Weights of a small masked spectrogram model: widths [80, 160], 19.0 epochs.
Rows from block 9 of a small masked spectrogram model, named by matrix and row number. Rows with one number belong to one neuron. Each number is 128 + 24 x the weight over its row's rms, rounded and kept within 0 to 255. All counts start at 0. Numbers have three digits each. After the name is the row's rms in percent of the matrix's.
After each neuron's rows are labels from the 100 clips, of 14976, where the neuron reaches its largest size: "responds to" is what is common among them. Only what is clearly more common there than usual is listed. The data: strings of digits, spoken by a formant synthesiser in many voices.
# gate: MLP gate (model.blocks.9.mlp.gate.weight, 480x160), inputs 80-159
# fc1: MLP up (model.blocks.9.mlp.fc1.weight, 480x160), inputs 80-159
# fc2: MLP down (model.blocks.9.mlp.fc2.weight, 160x480, transposed), outputs 80-159

gate.395 105:146128150117101106121161137116141131134107102137119116114146152138104174109122135102137165093096138115138133118149122140146161104159087106162130110154137075082112105154116114115137149140167160128141107106113160094117179130097095121127131112
fc1.395 097:101135105091136153119127108142185137136116126139136117108129165140136141173149120078103138128136136105124127138089124136100112138104141124111128131094095119131125102144136129072115131135150105094137096113127136121166123112129137131131125095
fc2.395 104:151140065102138102092163141126125179128086103158124145159116144171129131108116158129149122122132115147134158124177132098107114126157134145133139142071121104114070151138139080121110126117161134129166139114126118095091100146093153125136092114
responds to: "nine"; voice: deep voice; white noise; first digit: nine

gate.420 098:153126110148120142153123128110137118131115114132152140091106139140128115117113079150143154167111151137099181136120097120162155166144178094099129120127139161150132120157146150144125111137087096146187124127097148103102092104083133130128144137
fc1.420 097:140143098110100134179158121091113148128133090105113134122119141105148117088094123095139163118076139156137165128142121106130129135130148131094130165131085163143125168112099142134133108143111124107130125118113110106088124141095118116133091122
fc2.420 093:141130124124172147123124118132127093118140147118108129151127090106119140134135110136124150110147152081134110164125152124144121062120136142073114096127113136140129134135091081118163144180140146083099126112117122118130119149126121117096139143
responds to: mains hum

gate.400 094:104130174109098103145131164167127159146135128110080160149136152141165115102150120151125126114137111085092144134129127089147086153151147139159148122127163118144157118188120136114131100131134143113141086128138088135181156123173139134136167116
fc1.400 101:170089142127125117143156082125066072133085121181156127110076095153118143119120160127167128126125142141183102175109130150093128100149133114122095116166122144137116128079119124159126154118129096123133121140117128117119103125111122122119062142
fc2.400 094:107141139163157137130097131127139114116155101156134142152086125137124115116150091172090158110156149133119165106135151131149086160136166164140170140096138116143146161119118122100160125132107159121115114123147121128149139125114091179092159167
responds to: "three"

gate.433 097:085135140127108152153165098136169105113095091115130133145085131109099098105114163172143109124170145154100177146123122117145155122084097109151092142109139111110119156133122146108141120111131148141148128089126085140148147081120124143139206140
fc1.433 095:143157118168160131093158157150104077142153108134181169107165090098148152112133127125141084110140100093125134146119119163094116106150159114133071151103121151139116116087138135102139121124134120130103108091098087135104106116086136098088085087
fc2.433 113:153146138127143097109071134108130135171167146139139124128154161149165126165114137145128141120100102117159133170138085094114099137132155110131149147140125122105112181135106102130162103149139098140162142116135155155149105175101151092113152121
responds to: thin (high-pass)

gate.215 092:096112095100095094148132162141113170090157130129123114103147100162169155087071099103121119102139125141154127166105128153126169097126108109140126120191154135140151111096113150150122115112132126154124115108139184139079142113133160099131122090
fc1.215 097:156129114136168178103114142144148144142156138125106151159133119122150098142150140125120097073141125115124115133082151101161100126119125074124087128145108153136114107124134143103136097181136130142142176106119096118145161126149121146110123142
fc2.215 099:091131145098170133148131118092124083116111126141130104131141157138121155113119142161109107137143132149191134117166126109106152093143141168161127130098109144134148156144138136110161137077090117091134129143191105140124107145118165109097077141
responds to: "eight"; first digit: eight; rumble; last digit: eight

gate.358 100:137153172096115133106122140108077133120144105111195114117146095116144120129116155113111142131084147115138135164124117119092117124109132109160108138137134159130106097135129158103163139129129148181133065105091138111095124133144128158165111101
fc1.358 101:137127139091147129109161168136117153116113117138127114128105136140103115094118119155095120143155144137120109121123114141128090110157135173114131115151159128138111094102130150118147151122150153140108080083155154135119089107106100080160139117
fc2.358 106:114154120166150110154112122127144113142096159122063098121106128124145124166162103169130083112162125101144131098107126113126128140156120103133139086125092130101138123135083114111098146098067149107126170166128114139129144127124121107083147148
responds to: rumble; muffled (low-pass); pink noise

gate.460 091:126124138118126084109154133156144170178165132118152119129117108125088114113077123108086118124107144119117124122098110125123154135096134140151113110135141162126134092125179117146165189140113107135089149147093121106142106123093160169110152124
fc1.460 089:116153161083103074090178102153154144128150135145155130109125120134116128104123121151099133133150151169118117111144113173132127119138137124155110159136116142124105117116161114134146182130141137100139164168118130141125146104140153141131111132
fc2.460 095:111069102145130132121126121145149163148090106113119118068144152136169131100168089113142172117116171098122130126098128136153117157122160094104127157171124071118183153125099149103137107090138153110111159122121140124143112114133135122123115171
responds to: mains hum; clipping; first digit: eight

gate.290 113:123086178123144122128086139101154115121121149100142118088120145151138144106112114176109159107067177108125102080146154160095089108131119098138135089179134140113103098096092177109130105109143099119147136104176151126140123093140111122142136119
fc1.290 123:143100142083103102109125127120171147137118117042104135100156139141158125093092121129120153116101146131144111127155100168089100137106100150159133120138149146102132135078106156120128113139156154132120159068156158097108149141133114131143115113
fc2.290 116:143118168103127124096145149152117137129143140136218108095124128119117105115124091125104149114113185109161103127148150145090117171107142117173114126173151123132129094064124170148142103120142150153100123112112155160123103084136158131122134107
responds to: "six"; reverberation; first digit: six

gate.425 097:162098129132167116130117098100164143107130142112115170151113112141156116123117087120113118134124136127187154081106125132111144132133145115137089108114116145091158117084134150093096173092119113104156138130150119114167100121088126147154116157
fc1.425 101:161117135139175150130129087111161141124150096083114160140120117142106118150121097136115126142137154132168142145128143130084151175125103173146116091132117170146115123148161114126120113132102101109157133098137098128180130141137148179201122135
fc2.425 104:121181156119126102141123153147128125158173100100155143123155118125174128162116141175112115078127126116149094126143113125135112135127108156083161179132113136110124112166123067095144132139111163151181109126151150115137138152149108126144134148
responds to: "zero"; voice: child-like voice; first digit: zero; last digit: zero

gate.298 101:122103134199101126095123132094082106142170126123092193134154121130142145177125090154132152152153174100145118151122140103128082164113111131171136144157168098145145125115145086151133095148077084158088141126102138110166130151089154142145125153
fc1.298 091:121138167113100124131129136103122120170159132129134114142165116123152110163127119127117108159136139133144162135116133125147116150158119115114139106171139112126151146148122149111098127140111102137103121140111092167178118090097142122122111143
fc2.298 114:113144144147128102090134125137097119125122102136162144120128136162117105078129093130121169144118104114075128102117107116109129087121125159119121162129095154149070138138094131083125129116186129146108139150139136132115148117116122118086127083
responds to: "seven"; last digit: seven

gate.383 090:117139131128132152168116148096125150150117129119151159149135137097106118122087133138164125144175163105112128114113133093086141140108144111141144135166122109142122115134152155145147141120145095153133120113103120077090125162160117131144136113
fc1.383 087:116136154143111149160140144151125168127128123127100144132067137124150123137119145136117121116091147091157141178144146147127134114126172129169141116073111149069086125123090141122158129145118159158113150128158156140120158164103163083148143130
fc2.383 099:108134107125095129144095155136129079126152141129110145141112153130095135149121126118176145124159151096142110091083127090131134129150083118153133146160141105095120113120132125120130124155102068143133120078093115124111143140137121174117111099
responds to: reverberation; "zero"; first digit: zero

gate.478 089:157186146117175147122082122135140114123155184138080128107111147132139086127119136119117166083118125117110115104144163109141116145151135142197102120163118140097156104116113089124136137139084107104135148083139144084127143148161164138120146127
fc1.478 089:107136135158158155139101127106117195126127187168144152125187126148108084129139114135116177124087121171107102081093122131153122116113115113144147134128127162099133104124125104153148168135107150102112152105122136126110145149125137119154136142
fc2.478 094:138151118112108087152112103117133097122112164130122129161068125112151141133082098127132137129144141078172169127120127110116176095123130143105134176154098076115128103130087113144153147117109117085134141133135092156132125116125130147132166119
responds to: "seven"; number of digits: 5; first digit: seven

gate.124 092:143136110116124119117151122087143118103140094162129102113110134147095110094134069163138154109118153124101110095127122148098123140109093118154133156146153114133122145128121082087133074092145132157120133098114140110133127088173138174140140103
fc1.124 083:135153102100128141115141121087116103123146112173107122094105144141073153116125087166111154105125117132125155123110135164114132143113077124149108139145123094098100133128127088107119059073117127150117117122130132131123102105156136146138124133
fc2.124 098:091156102110163130151119101154132127149145120067173122122116167130131123165089130104086108092148150156179132133144178142168148116151124140119112165140146090111136106116135161151103115156099143081141173136098106153124131137128130076133105121
responds to: thin (high-pass); mains hum

gate.450 123:132142100153148143130100115103117077113176114125120129156179142137105116116136120099116135161094115118133096092148156139135185125155144141143152159133114108102159120107109135129131147106155140096149106155160109154140121131153158164152209097
fc1.450 115:126095141095113092118093145109144141148134161146120116044095148105133094127128104133132102147113102140101117102123092158215084087118144106150142127122144120140112161129123116180146114123110144139092139152153140137136118118077103123134172118
fc2.450 118:120135135106116133141106126105159161111116153128124167141090129111144121117121148143166116089138110088178150143151113112146133129138101153120152125092191100150105111127141087134107149153099136140154144124113136084133172098080101128163084154
responds to: "eight"; voice: child-like voice; first digit: eight

gate.5 092:124141115126131130159103077144167110113147101083137143152121116134131092083146144141156123120108129151167157110115139147127120168134111131147140112139137077080139141134168152110129124130092099093104154153129142109159090117125089111123144153
fc1.5 099:115126109095111117124140098124155131154134131106146187103145113157109148076138128169088103129152104133144117147142145195138094126087113122113121107135159073107162152140129128115152139150137111095140111137106113121121110143116117096096165156
fc2.5 108:137119096154124111084117112111116122133147154135112153133134139141158144123123143131105156146170092086092124124140107130124154110135085097145095151100147151127131129115109127113127188150145152211129134125120151107136162177114154140119124133
responds to: "six"; voice: child-like voice; first digit: six

gate.276 090:157148112134135121116139132132173145107122140113140105090118138133100118151146145138092155126150136110132137123140155128086190112114113104133125137091131105103134174060140169125123147128120151141147111170114115168081127089132126142154154131
fc1.276 093:143133149133126141150122131113189166113118156123126118118117143142069152165115139143099182078130180107106151118171108135121127112100138078090117143098131146115112156095087154121099134131135147178100178161122135186135151107143166123138175145
fc2.276 096:112104132132192123095112133161077083164155139157120114167173112126159104110119133107162086123135099178169124153137109127132133131102163125121125109131132126169158134194153093154113115114107120134130104138105131108128162126127113104126076134
responds to: "zero"; voice: child-like voice; first digit: zero

gate.238 112:131130162120138127082123149094160108112123108109111123120146087154130139123136145125137094131125109089142093123139093179134170135100150138150135089143133159108132134143109100122137103114137090165155144125126146139125113083131175180164114152
fc1.238 112:106123067148175119123121127159124122129147138135122108138103156142160106176096128116120110146164095156092155115116151117149083107114165106088172157139117116153140083117152125116136103123149109140065118089105148146119132130110172114101089114
fc2.238 112:119138133146109101143110118127144096134133109090113154125156093128120119145141178121152173141110149121103107119097146095093128053188157149125124108095095147137128130114173157149119092087122122149129128162174164116107122148140129121110140149
responds to: voice: child-like voice

gate.345 131:102123128071120100132071106112122086099089098140098173099129170123142134100140120145099117117162118171128118150088148126113133162063122165105139134134099136143109122168118147174119162140144136115131120150126147136161143112098093109154108128
fc1.345 121:146170134134159110078135121168101121107168096172179149138106162088134122143140151138139124139112168162125110194132132143079100137163168161135180136153103087128127092136129104188107102148135119108135135091093138120095164171131133130109132114
fc2.345 130:158124135157075137141172160124147143164141108132108095139138093146109115139111137133123161130103131081159119102146148163178158085157114108143082106107136157124145146073102131082148136117094125133124142104106139145087130124103147156150110153
responds to: voice: child-like voice

gate.37 096:099156127130127106146120185092120129124119104131143141135136094139125153109140084132135130113079169135119146095158166131132115125125084124141155129142109160132133145095153116117138107105103143086200085136146175144152142117095118146139093167
fc1.37 101:110131118106140110091093104147160149148122176141136117129170118138138081123073122097102127149130065110120120129131112134152095136134158160133124137113180130174083181150101121122133140144171118147094141092124113166122115095112145153070158130
fc2.37 109:106154113152098123165115133112150141164135145105131135132126155149077153143153103123109152116131162106123172110123137126074109187164104177106102161135135110112107115133137110106114112136128154112164077110110160120103096135149134117120123125
responds to: "three"; voice: high voice; first digit: three

gate.302 081:144138127137085121125127122137175111144131116066132148084118123082133104128095137169128143137155120150099121124139132128104116108145110179129138115111143159146120140124165115110146098127140145130097120142109134179108117102115116171115086089
fc1.302 087:100101128141125149111133125088189084149132129121146135113120111078116123096088132150117153105110135137119098120135145132153150163126101147094126146099148059147150135129174126168116094118153108134147134100093117134128092100104100169129124125
fc2.302 106:123109117177169165114142138125133162125124147116140101145151138145134113147140143119130119098082158171121101176109124129159158128112133131096099147163098100155088154141106117177112131116102130160131145107109034128114101114120120129136153140
responds to: reverberation; mains hum

gate.463 109:134132126102131142100134116136127143109149150128112157169141110138091150103176114140141148149089124142098122136122131121126176122121104113114109091159115146133134153102143142194110069138109178127093118103116173066102123109127087101131119132
fc1.463 110:168090094167185162108165109109130106116119125115103126056110147125126112130138115138122160121156113139109100141124129155150152103100108162159113087145121145138114145116130125134121115131130151149126113133134144141137137125129084126126119105
fc2.463 113:090112167076146151134137089150106108092165144069167148151133085153128177164123139170116151137112146152101110148107095092109130120105104099122103099150107098127113127157113126156139124150101141142127114121111163136138143141141108091076107129
responds to: "zero"; first digit: zero

gate.159 103:105090140103123131101122127105116124144127092102106167119144123090158146097089101127130112151127128119118177132186125144135145126146100162118117117117135096122120121104090128175132113130101120131127119094178169108145104109129139135133143167
fc1.159 106:117116136081095090117122149101107151139117119114103157135129138098116074143110114095155112152152156111136164113133131152125132150136137143114115116139150122128127140086126088159123129181120121093127150147181148146169093118132109142171156132
fc2.159 107:123127190183099171119069150078082055135136144115114120126119128162168159139145116152124102104149117134106141140124158092131102146154113133137122168137128144130116153160157107132126142125107105140108097148132077144098135101113075138139142159
responds to: voice: child-like voice; "one"; first digit: one

gate.130 090:117097132152141132143118132105141156180149137165141117116140165173140148098123134094174163137153088118158128190104132113108111109122157151169140126089204133113152144143128155173096128149141121113135132140104138116129150106140110114147111118
fc1.130 091:130155129110092096103121128139109146073141133096162178108153116118149134137133125155156133164118178095105142112116099110127160125155120121085113125147122119148177116078129139137146149155142150143112132146141104112169097095150167160138168149
fc2.130 097:136152138125138136129098098102091182167158150127143122138136137134121140126118117133135170131139111116136160134063099128127118114095156136189142118094113129125098141131126120179111157134131156152116167141111153129161165135131101136135133103
responds to: reverberation; "two"; first digit: two

gate.384 082:120106136113133141155135172140133148118128137118128158119119119171150124177115143133098115104122118128155124166151124103151146151133115158101102050154152114107095122113126105111125128104140157053123129148087124109069100102077145128109113096
fc1.384 090:099114144098112137156133166139127153096130138121128137143103140150141120154117138147090121117115119134139145149155107106148158158118090123106088086138117122126087104120116096130110122092136160077126113114099097125072112105099113151123133107
fc2.384 066:110100100169096111089082105101100117123133121099113112088148095070092136115085102120130142136113094117096112124106132113094105059122099117134126129094095132122123119108127101116119120145136087156113099115074118111151146122123087089115127121
responds to: mains hum; reverberation; clipping

gate.38 092:120115106145144127150164152112138099176126138122181166108131124098128126136141120139139102097168174163131132137115137117122146139154143131124143106135134119157152124124151177112145150128140172116155139087093097138099113122108109111104135103
fc1.38 089:148126154164122113107095111137072140109175120114113147078160124166141135158148149118126106168090077091115134152141109122119119136129065136122084122093102135148124176143140082140103111132141143141120140162134157134116132134109134095163155160
fc2.38 100:112137148156117094134137145138129103115108151155161167113153091131131171124135116100150122149171194125127092160137155170098130116143154160129140125130167154129130150139153130126123081142151174114143118082116103142084094123110107165112101108
responds to: mains hum

gate.179 097:138136140138134133114118129165150160167106151103136103101114147137108155154132134081132121143164128119117161136125054113125142137094108148120118117119132183146161163155134119058120105095203135113124134115096095144116119122134124125123163119
fc1.179 095:127113126120130131134126081116129109151132165106154138140059100161108134118112119098134141111139079176107117140101155130137157090095155111103106111111150133125127104148142143104127084106172113129122153169121112174156107135175136139111113132
fc2.179 098:147153163054123134160132138127134112128136097125140176148122134108116133086122131131116112118111094119154129167136129109129131150117136144096102120141165109159183129153115093107077151140120132128121085162151147092105138086133153139103119142
responds to: "nine"; "five"; voice: deep voice; first digit: five

gate.253 098:142103121135115159152118165105114129097109112141124144146104142082138121139130149135140098106158134113160139151175128065083135118101128120142124139124114132139157155110088128156160098113125170145142128138159143092121147183146151121112104111
fc1.253 099:092112142152106109153081098173080154122147112128109146107132142149146122125125114119133142139149168151130144095143159119163203109128161096128132146123131158103121122158122126126154122135144123145137130154176133135133151104087134121135110117
fc2.253 102:122153110120187159120155152124134150119100186117188140133100130092073133168139092109127127132124087100150121138080134150137063113162104132143117113095095137140128127101144112145138130095088117126128146089118135128135086134138111114144133120
responds to: reverberation; "two"; voice: child-like voice; first digit: two

gate.162 097:101129106130129119083134130151127130117127155089117158129124152113143124125158166127123113110104128156116136120123113160148138131107127100165139110133157113125108162145114120097170117147147149164122097103135142119148094136140124114132157110
fc1.162 105:119132169132140115133126097141134154147140167097160109126166132135115106105138114175155101155151139163089103132143071137081128141129114135110123125166156152060158109157156118081108094118080117109093144109150147099081134128172127146136139115
fc2.162 096:116108113113119159111099094093154094134156096102095163109142143156092133174128142143134116133129117157105133140120119114121109157080091108176100114184142113133124145159188112121149152164141122185150110134142144105147136122177070135112155107
responds to: rumble

gate.451 090:098130138115133131133132116138147112127147121107172102109140100137108122090115107132129149090137112104114132114096130117130065136118154130155169094168147157125131078154122099123156137069149089144143149099104132079093129123154113157144126149
fc1.451 096:112117162157129129126150146170124132170107083110125160149081134128126149137128152114130083136103124141159168133161122129144101144130142146144137137116124097157077134119193109159156163109140142122114144118097104119168089135106106126121104129
fc2.451 096:112110083123151132140159141136152156038112110135153161128146137126127115127114141112163146150113126138111080091118123104089121162129154087139138117126142121119131144156180122137148157147119104124161157138160126141175113126138162134120137115
responds to: rumble; quiet level; muffled (low-pass)

gate.435 088:119118110128136111121132163145148150147182121126135145114131098113144094067153144131120145074140121135144122152119158145147146148100081135106078142137135112124161149160140138150101130105162140141117110104076140125149127125116117111187146140
fc1.435 094:121132113148117092091117166127112127096175120119166148150114109133129079097162127097149105139098181149131078142132088154141126121109103148059117117104138110120144133146107128151068128120109171141138129119141139127127122121103144124124147139
fc2.435 093:108144152101145156139136118106129107134105151120153091118146150093144107105106109179070104081118128126125139144152166130100160094156083127159135158129136112097122090148138122150102108119125139135137159129167130123106184143121181133140137161
responds to: thin (high-pass); white noise; clipping

gate.377 089:126106102101145151086122116120120114142139082123103148163119147120100139123129142132135184175163105126147164091115146137138176140159176102119138138102161146143165111123163134092149121139124130107128135146125161194171136144148098126133090122
fc1.377 099:120160087150140095177136131154151138095143138104108101077185121128132132083101132154128083118112139075138098130148163071091101131123115144111149149143142139130125148160148161128126156143163102107170120140136074113105091132139152129122161127
fc2.377 102:104111138187130105098108056134125116147152163141150132111170133103116087145175148135109125116130118130109129089099131127148112166125075122103151100122164186126127137161106106137105104148133087129173104105111095132105127138115117123113153101
responds to: thin (high-pass)

gate.344 101:160121088109133147120129117143129114135099108156129093107138148126129174131130105092145091088121117151110134131105105139096139144159127130176106128122098128121111113120133168124118156086143146150133124136136107157106115157147138107077102128
fc1.344 091:140135097091128153127133142125124142129118123132132111137132138151138170133139103101128121120099109154122156121109120118116142141136146114137095158121109112131094142124139176144120190085166136155119139143140085167124146137189158120105141116
fc2.344 084:158168142164148103139109166104125128098126156125134119136127126142157108114139153147133120109138177103160110146172154120118117066087115143090164102175119108124129091135104121117134090161141142133138114123174110124144113130071094143121116118
responds to: thin (high-pass); voice: deep voice

gate.210 095:138104131116088097116159146122157074149119123142110106143138147124135156086101059122124143054128134134154106191109116122132117125136145178097145105132154137135164123127125159127165114128146142110100079085114152113154105126137164122088163099
fc1.210 095:127138107135125163138137115164096117111160153159130121109113150130112143163180152096136136143141112123153128113129101148134109147162091114109121129143114114113058163119172143145090103084133118131128146116149117151116118119066119128173145120
fc2.210 107:113118140129131151133118053162134090106137122117163124166127158136125170086113102115133149072110111117111113138171094136178105127140112152112126130148174111140109108149124159096119095098126124117122148093170147156145146167111162127105138128
responds to: "eight"; number of digits: 5; first digit: eight

gate.443 091:167086126109113129108133149116092166169158149155134129176114123122132166138118131086064142089129131148150136102140173103099145125139130108124139132103132144115110175108125166102116175142136146150083115114112117098127164111100119102116135106
fc1.443 085:096158149080124130119158154123150099103155118119136132150129150167110115116139138145145146189150167132141156108147089147129145101117161112108111162111108126166152128175130135157137135114123086102129114125110125151186132111157149137109144096
fc2.443 088:141083116143127127104113158119085129164138128164100068148121127102119160106105136111109137093122129125118098134131175111136170164146114157117127095115094144103126172116123135106146132117164130116110121133117136064085162127116087144144135138
responds to: reverberation

gate.164 087:139117137083153119112168146051143146122143143151116150130100107109098143117122131140148192129097114097160130153144115173121140076163121089093150134093149173130125083151141112083124118117115132153130109164105126097127130070113113151126148118
fc1.164 089:122169128153096104129114136164119136117168119116146140134176134167133153121132099095144143167167145159086139127131096128108122107121156166119135113133073131140169153144131114124093092113115123125091103098136107099147126154119107131108068129
fc2.164 096:122089106115117167148133110114143138086121123100118103110103119145142119158114124145143146087127110113139145117155117126184115129176135124143130125141160076103105088136103116125150112125181134109127131107162178149101144164108134120110143135
responds to: thin (high-pass); white noise; pink noise

gate.135 087:114112062131139115125149143096117102101131088164122087136111149138184130158110109153115129143156146085126118145113133118120141114131134118109138120155147136121121125102133151139135138131119144168119192165125143137100112106141089073103143121
fc1.135 092:164107146119120153089168102157186148183113140103146155095146111138127150101199107143150115100134141168087131106112146101113124150130135124137109110134116145102115138154145178086119136136129105071107144126101130142121091159109170151175116098
fc2.135 090:095105117148105125165121145120102126138166101144127110112112113106130113167096086137090140128123136104141133163136125173108144116135135123113135130122155078111151123100083116181153084110092117167124136153157131134148114120154117119144144130
responds to: "three"; first digit: three

gate.279 089:132099100129114128091129140124144157047114100178131151135148133146162106065097146144106138157143161134117179117155167153111161149139110084163079118165137151126131123130133138137147157081122153109116143091154126105132163151097128120115107105
fc1.279 094:116123130111117138132126135127151099153103082138118127105121099143144105145155141122159138107116126116136080105111167099136106120139103102108162082101120143116131109157152125135128133160099139135116115141116156149076097109109109147140132149
fc2.279 092:110136109136136139147163135157130120116114146152150085087124119099111119126144122145104155115096131121121161123117204093102116172113109156135104096130107126152098107135142156121178124133108117122129123099168090115124140126122063139172124125
responds to: thin (high-pass); muffled (low-pass)

gate.361 078:143071168138117139152112142135116161106136095165120090114125124118112131131172170133129114142134134143109097137144151138131102155156119116102098151126102106135158106082120081169138122113135111110095161147135076119109095125113104149150084118
fc1.361 085:124127132229107144132176142116133157134130094079120140123156152090100123113143164145147113142149117116133108119147124141150138113132145074103116118111125089137165145158116126150114085115137091127100136166120130129124153172156113125157138102
fc2.361 089:105148115115097106144112147121122130124125147138110145122115125132121157088140098154111107138146083124125127121089134144133139106149094170164152164115159135175121157104135138154116110127081122120123103111143105133109120111132145139149159143
responds to: mains hum

gate.351 097:109117082132122175208146102153091112140162106130122151120139124095143145152128116154104063151155078112108112147127108115112123094113138090086141134126108154127153137118149133179119139103126120177158097057111152136118136162164121126167104120
fc1.351 096:117118092141098165076152160092127149121183148142159161113147152111149172133122140106147108091101103096145173100140128121114128107125147154120128115130139144140082097139114140116156120158134139087130154136120081132107123132153145159118095134
fc2.351 093:125100173134134131093101084105145154102112147114127126175152123133183135116129133129124131127128109157114142129113144129136111103140117116133130126108173105127133184115128146122105152141135114144160159159128129131117158141133171109115088101
responds to: reverberation; "three"

gate.108 097:060113092094144096131122145118110144113120121143186138143142106113133094120115148151095112133128105125099135163139082137143159081107102148101105142135090125125087102121124115121121117119135130150130107122089088107115093092071111100097111127
fc1.108 085:083107111107138145142125160121120164141128153150178161150162113099141106124116150148106132135108099148098126161136097136160158071142122151103128165139094146131106116117135113145117114129139123157121111129082066117112077104108123107120116129
fc2.108 058:143098126143101104120107075113112107120118085096087103082077123136101161114093096098116125136108126099127133088120161121108121158138134115128107067102161098113118118117097121087145118094115139057130096106123134118114131136167121098120125104
responds to: mains hum

gate.415 106:117102122133108128129122135155077110160158113076098123144101146109145107135141105160136119126141130105165140116074131129122108158121151143096108148141127152144143125152155083107164151109109141153104114123130117122160167142141094148144144116
fc1.415 106:127127163141111110196121138114109089119119145124104141096141098169135095124132078102091125155150162120134120137121127179112119133160150103102097180183102080177141136102112143109132163132133157179106152149131126151090141106134115180104138145
fc2.415 113:128120118097144156129101142136158137121129154146166136154109122073126164132122134168142136079108090157142162119167138101115149181092146141141155106074144146084089141130132156157086086114122146105109103136122120134139072172145126110133103100
responds to: "three"

gate.232 090:122150133108108103121115098108124177117107110118147110139116140143101138105107137130121105116108104129086168100092149148124166164122149140167096152116109119177143108143136122106123106110122150155145117117101081132100077122171139145113127171
fc1.232 085:132168121122124099154132097096135182122109132119160100152091129120116163107116117088121122158099082102079133139084135149134128155101156100151120130101108123144097114135109106129106137123135140162133094127107083131106094113136133141136093192
fc2.232 097:128112119100154093133152132119100111128131156143130126111117140127153134144149125103119155169134175126131124149165113146143097111159153115089159136092122118136074140078091125083112116136164119128103133132143141087159138123127106087150153092
responds to: voice: child-like voice; "eight"; first digit: eight

gate.17 104:138135098137132103143141097163164118142168153100165110126084158092139136108111131112173140164153116127120179123143118111140130144151141105174151130150133123133187130124127177130121102122162126108164119137122134095100119143113092091100146157
fc1.17 114:130114088154097117099127065129101086158162143154104110159119124149157104153082147108089129109125128141100078112163148156092133155140148124073096123079146122170076142107137145159113130089114116118144136098142121096104163131159121115165122133
fc2.17 100:118171083108130124098167091135145164101126153104097128127129127127160152139087174091147124118077126121157116104169105138164080143114129119119181128115106143082105147109092123136073111125094098137128124161156121074144140137109110116126114115
responds to: "seven"; reverberation; first digit: seven; voice: child-like voice

gate.160 087:117162137128115136125149112155135113104134071113180101154104131092089108166105146137146124117152119114152095128189109114151159116140112126101129121128160092171084099146148169135112153101135113137094127082115131140141149088097135102147119119
fc1.160 087:153086104115117127149128125080112134129141145120112189122156117161114132105130115131111114147117131141111176102060137143113132131102138117145149160141103131078161181117120085121126114140150125122132136143135125125085123112128115176110129119
fc2.160 085:132155131121106111121098104180126116131093121103116108166097114113124126166109164104148124101146119098106055127135095115134131140145130116122126119125139111147155117094128154151090136127099092088120137106120124122128121067092154112143140152
responds to: reverberation

gate.51 084:111113136083095207102116149099099155108151120186154095178128123136109170112135096108155118145200124131128100119105145109126117166098156133144125115108157120153129137111115139132134127145073163115123134116131147106107088137092108151127116090
fc1.51 088:171134047151163117155157102115142155155122133115130135107131130138134146138138109093119149084103118110116115100139110137148130144106156171131119123100103122151137121111115145162156159121195168123176164127123131094144114127134179092174149127
fc2.51 094:107110150154106154160136087079141115118139112138099145159160096143124180124146150143118181144159131140114152152112157124143126179112121167113134103136156132119143139166143088115093129147147145112125105085117113121125134136125109175128092142
responds to: "zero"; first digit: zero

gate.299 120:125161118151140101145135096146105160101115142137126150118196176135176137157122112129145168107133160136102154170138103107171136190137141144136158110118161118128097138108156130114111142144161087154145128095147116129119114113089161116169099163
fc1.299 113:101161162130161121085112112140105130129113135115097180115149106186112113171163145110159171119115100137124148160119135136134116158137147175151156146143146111117133130126105125118155125119123113135119111091115133112141129087109125161144157117
fc2.299 115:108136133112154081134134155135115134126145112118155149147136112171188107107165100140109110141171139130154190140165082117149143090127130139080143131103142100109075127132132134088105154120156104118138110138153136110135134094113147100125079104
responds to: "nine"; voice: child-like voice; first digit: nine; last digit: nine

gate.189 131:152105165130078130171143163141146129112100111119081130110086068163124151112133113091141117150121143076147167148104116122131141150132133165125096127140131158160158152126112096080166159110115122170141151131153119131098107115158125189142131156
fc1.189 125:138110126129123088156157164105112138113155108146129120145138118145140153125163145085123106116125137156111124134176151164119094119134145114107119130183103124135120088138118145123138159136178147101151117102123146173150124154110132153106124171
fc2.189 115:114121128168088113149175092152125142128170124124107154120177116122124119101103139105149170128126088131129125146181141158111117104140124105182103099153111164136143145145117145088168122130128138174149122118110126167124161111149087137125149143
responds to: voice: child-like voice; mains hum